config.yaml
arch: "edsr"
hidden_act: "leaky_relu"
residual_init: "none"
learning_rate: 0.0025
beta1: 0.9
batch_size: 64
epochs: 7.9
Rows from block 11 of a small image inpainting model, named by matrix and row number. Rows with one number belong to one channel. Each number is 500 + 25 x the weight over its row's rms, rounded and kept within 0 to 999. All counts start at 0. Numbers have three digits each.
After each channel's rows are labels from the 100 images, of 14976, where the channel reaches its highest value: "responds to" is what is common among them. Only what is clearly more common there than usual is listed. The data: renderings of 100 made-up gadgets, each built of a few solids, in any pose.
# convs0: first 3x3 conv (model.blocks.11.convs.0.weight, 96x96x3x3, each kernel summed), inputs 0-47
# convs1: second 3x3 conv (model.blocks.11.convs.1.weight, 96x96x3x3, transposed, each kernel summed), outputs 0-47

convs0.10:465498506453520522522514496502542553496484495529468507502461437491514485480478490497519492494498486524547479493478501559549479576475499508516498
convs1.10:531517540519465480528526457508484477564571477475479520501484440503495509494487483511490517462520503456517528514518518491504494466527475453482507
responds to: yellow

convs0.80:529492487534478517518508501484517509495503502521482518462524533532499499447507529492493470543478502481505470497485568458572504513449500520532491
convs1.80:511462479572463466526546512508488536527497504491509520500475514493473517479488534507507498437499477484492495501513449463518497492545525486470483
responds to: teal

convs0.52:499523460480521500478492481495531488561489518491478507503536476570504505539531512475501481540479515481487473511487483530551534455517484456447472
convs1.52:498554523505487503501495463475494489436512503468534485489478554509517499470497513506561517508482503519464496513515518454482483511505499545500485
responds to: purple; red

convs0.31:492511494486494505481500512519525473546481519498485490493589504496502499480463459530491471472508510490505511498512525495474457497490493478495539
convs1.31:521506591461516487532504509525490499498501511510487520527509502517530511499541518485500555507528582512502496522500501508473494465481460476506486
responds to: blue

convs0.42:501507524490533513482477476498516485497487494502487508468504487494501517471530498521496498486553510486523516475461493471529500494541483479456504
convs1.42:481476452495480487509484509503493472514419562494498534501524474501526494488464458532541520460487495528491522518516502489493489522462508507527499
responds to: red

convs0.36:529496517484517531519519573493476545490486470503531503497456563481476495513499466483517488509525529484517458523515507521490532515518498550514476
convs1.36:479558491508484500485528520492489530504565507487447502492493467455512495503498507504469510478496453473498431492505519536526506469508499472495495
responds to: red

convs0.24:495500541457529496505517455501505508498517489508534532486533469491509501465512516489481471533481503504558544489503508535523474497488475487511522
convs1.24:476496544496503490551490507491500470529500480463510515483482449505488487492514476510512495494523564551543466490490530510477492520496458448477542
responds to: green

convs0.88:533484492486480480442495549467488477459506512482510490522457511467491501499509523517492479510491472542533498477465523501499492502536457464480484
convs1.88:541492456531463477531520499478505487496513510508476551504487476503515535470480554482489543478511522493475449493461520469507476489498534504496503
responds to: teal

convs0.20:489503478501519474508497506504462501523495530454461472489479525517443449499495491492515492494490485505479512507504512498503511505512506476493482
convs1.20:521451496528454455468529499510485504484485494514486529497513486474501523476532480502497520526482502516491507463465529470479530504511509507498491
responds to: black

convs0.33:476498533479477505477504508516475509500479485493461499491505479522498481611512520480478495493500501498469549529507484517517538425507515496496492
convs1.33:508514465515490479493495498468528489503529489520506506498515515502491512337477494524512514480510495521538478489476501515514503539476504519489499
responds to: green

convs0.94:500483452490527520502510491524512504509531517506527503484548449534530490480468502482457469506545464471529529490486486497485475462468465530471531
convs1.94:509566518489495478510478495526558473518518537491518471494489486515501477507453502495490505455506460488514543524514514527524476472507491533501531
responds to: yellow

convs0.51:497469496480493489487491486492500494506517511497498509522503490505471488503495468495516512494492488478515494567522506493486429517512509501533394
convs1.51:508510491489494485518528520520493505501495485517496500465497487491522535516494513489518463491509506499511510451513496512502494493492479492480631
responds to: glossy

convs0.43:519517507452516524524503514464509536503503511535482506476496527503525496498513505487504476465548497480498505497481478499538504494511469562499491
convs1.43:460478481495468502509500512511574527487473511504488487499489518502510488486512522484506519493472533511494475503502460514462495512479508543477499
responds to: blue

convs0.92:460503487484476475478510525526498478586498499496476493492497465568525462500506511490492452494552503509494479523517530531514488530507478515470513
convs1.92:497487462544477498485524532497473523546496510536473511501505508502497516511491519491486539508492490485551520494493471528486502592492542535511479
responds to: green

convs0.91:471522467442498468485487486513504502490470495457510502435501477505500537485406472489480541499510496500490481515511469491515507514496493519494486
convs1.91:503487524559512544503536495487487518522556507522501506542493522512498470513569509520494467490485497486507513479502523497484496488522510491495493
responds to: glossy

convs0.13:508500532478499516499530529499556577479487550518491516504541487459476488488473505509486462421488480496507538529479538506541504556482522477534486
convs1.13:513524572468558489550506521514526494505492461500527477490493518544515476497480513482479546497486504512501503491505556507499470528521484483474530
responds to: yellow

convs0.73:505484512506516490501505536477448544515537439485485501489450472485497486492468485488527477468538463519496526503533482521514503539526501545487522
convs1.73:535518525509493509477494462471474454555556468507534525486535494515506495499483490513512489561512491504505458493484496509523537464477539474533483
responds to: yellow

convs0.8:510531463484535500478489497521535529451461534499498482514505491505510481517507461518489484450436464508482534518488512483527508484457528484533474
convs1.8:484481471501516495458491510514507494501493534522551541506493552535506504470480495490470524512509482483472503508512454484481504527513486519507508
responds to: purple

convs0.45:489529520508525488523499490526498501552504494466510488499580460536522483478493501507471492488463499506509499485505520508492477502464490524469534
convs1.45:497499550500510520514499472458505476519507485501478498495481455493475477486521504480481489514494548549486504504493544506508510491498508422485488
responds to: teal; blue

convs0.84:485494486508459519517498502506440488498529489506500509505444466528467511514474487497491487451479469478514549529492486519526517466467474492492481
convs1.84:493545474531506498511502511489430518520544512525478458506494484474495488519500493505533500487500521521512480500505528492520503487510558536500468
responds to: yellow

convs0.83:503487500505504527502507515480533520509528510536468478508488501555489518492486540504449476450495465471498505493490472523571552531467484476489504
convs1.83:501560474500515478479507536491476493475470493477552509525516501494530464485497495479518497498465516514490516505485502469490475515536484618490465
responds to: red

convs0.49:483556535463481537462501512490503538516518496487480501465498492484527493509510500579504529485506481567507494523537480500488491480494512505493479
convs1.49:464537491509495466516482482535511495503447497520514492555509489481502526509499483443495482512487511429454487494443515479512487501509499492492488
responds to: blue

convs0.70:509504507525507498475489503498438469503477486483545490502514516491527488511505475496504485516471485533478536498493486521496505474499495530491537
convs1.70:528509536525424506510509482502487524529522468494438494499459448473477520482497490490479528515480554507499488492491456495498518454476521473496490
responds to: blue

convs0.95:498464520492511522530526493525474566491520511480525437486492475547452465491505528481474469464476480496497531518471506508516513501533470449499499
convs1.95:510510484508479491456518468495471489532528521498486516515464460514526531506496478494475499485517439480465537502460532486580515460533513541500479
responds to: red

convs0.26:518492501434498478522534483492493540522453505491487529524513481487546446507519473527483549502506449479516501512502472522485473476495512520501475
convs1.26:451513530538502524471473526492509506475536480535523474481507499503440586507479496505499453492525498531455508498503526482493488512483497491494508
responds to: glossy

convs0.17:487501510505505559495480478492541532491480485489492515501509516509551524485496518488494479508515543531549492474474486489510504501492464511526527
convs1.17:524472497460468439500517480495541514512482525515502518511503477523505492516473462528495498493505473501517506515502492511489507483515485500531548
responds to: white

convs0.54:469515534506489475430494486480548470485519479516491499521494472442527469510510495509522513480569497478494500514461497446511481519528494499535484
convs1.54:494493463511482528554518499528442512513485523476508532469498510537459535474474497507473507530409520529507501495531500549488473513485490503483500
responds to: glossy

convs0.9:517513529481521460485477526509487511463502500496481477533528498540475452508513516519505479520552555482523542512501514459547508488458497541469497
convs1.9:473500489579488474492528548503538525492500508524511513478479487500491512528505496493469531519445394495479500548498484506515522489515488488499491
responds to: orange

convs0.64:511501471503530507524482513498435456493511535508476526493568488497548487497492471521529495513516455495514531519523472532490485473467553503488495
convs1.64:501550483516509484463496524483487511505526455548506534498534503520485525508484496492462507524531477501485545509498487509534514505480525542518493
responds to: orange

convs0.29:466528496453477476480462507509468482530509500486509568526491460490480488473505546502512510486527491466536473533487513530483518487457478483503508
convs1.29:536497499500554511511472490458547462502490524509531468477517504518489471437502463517507490486465500543503538463532540466511492504524512506528461
responds to: purple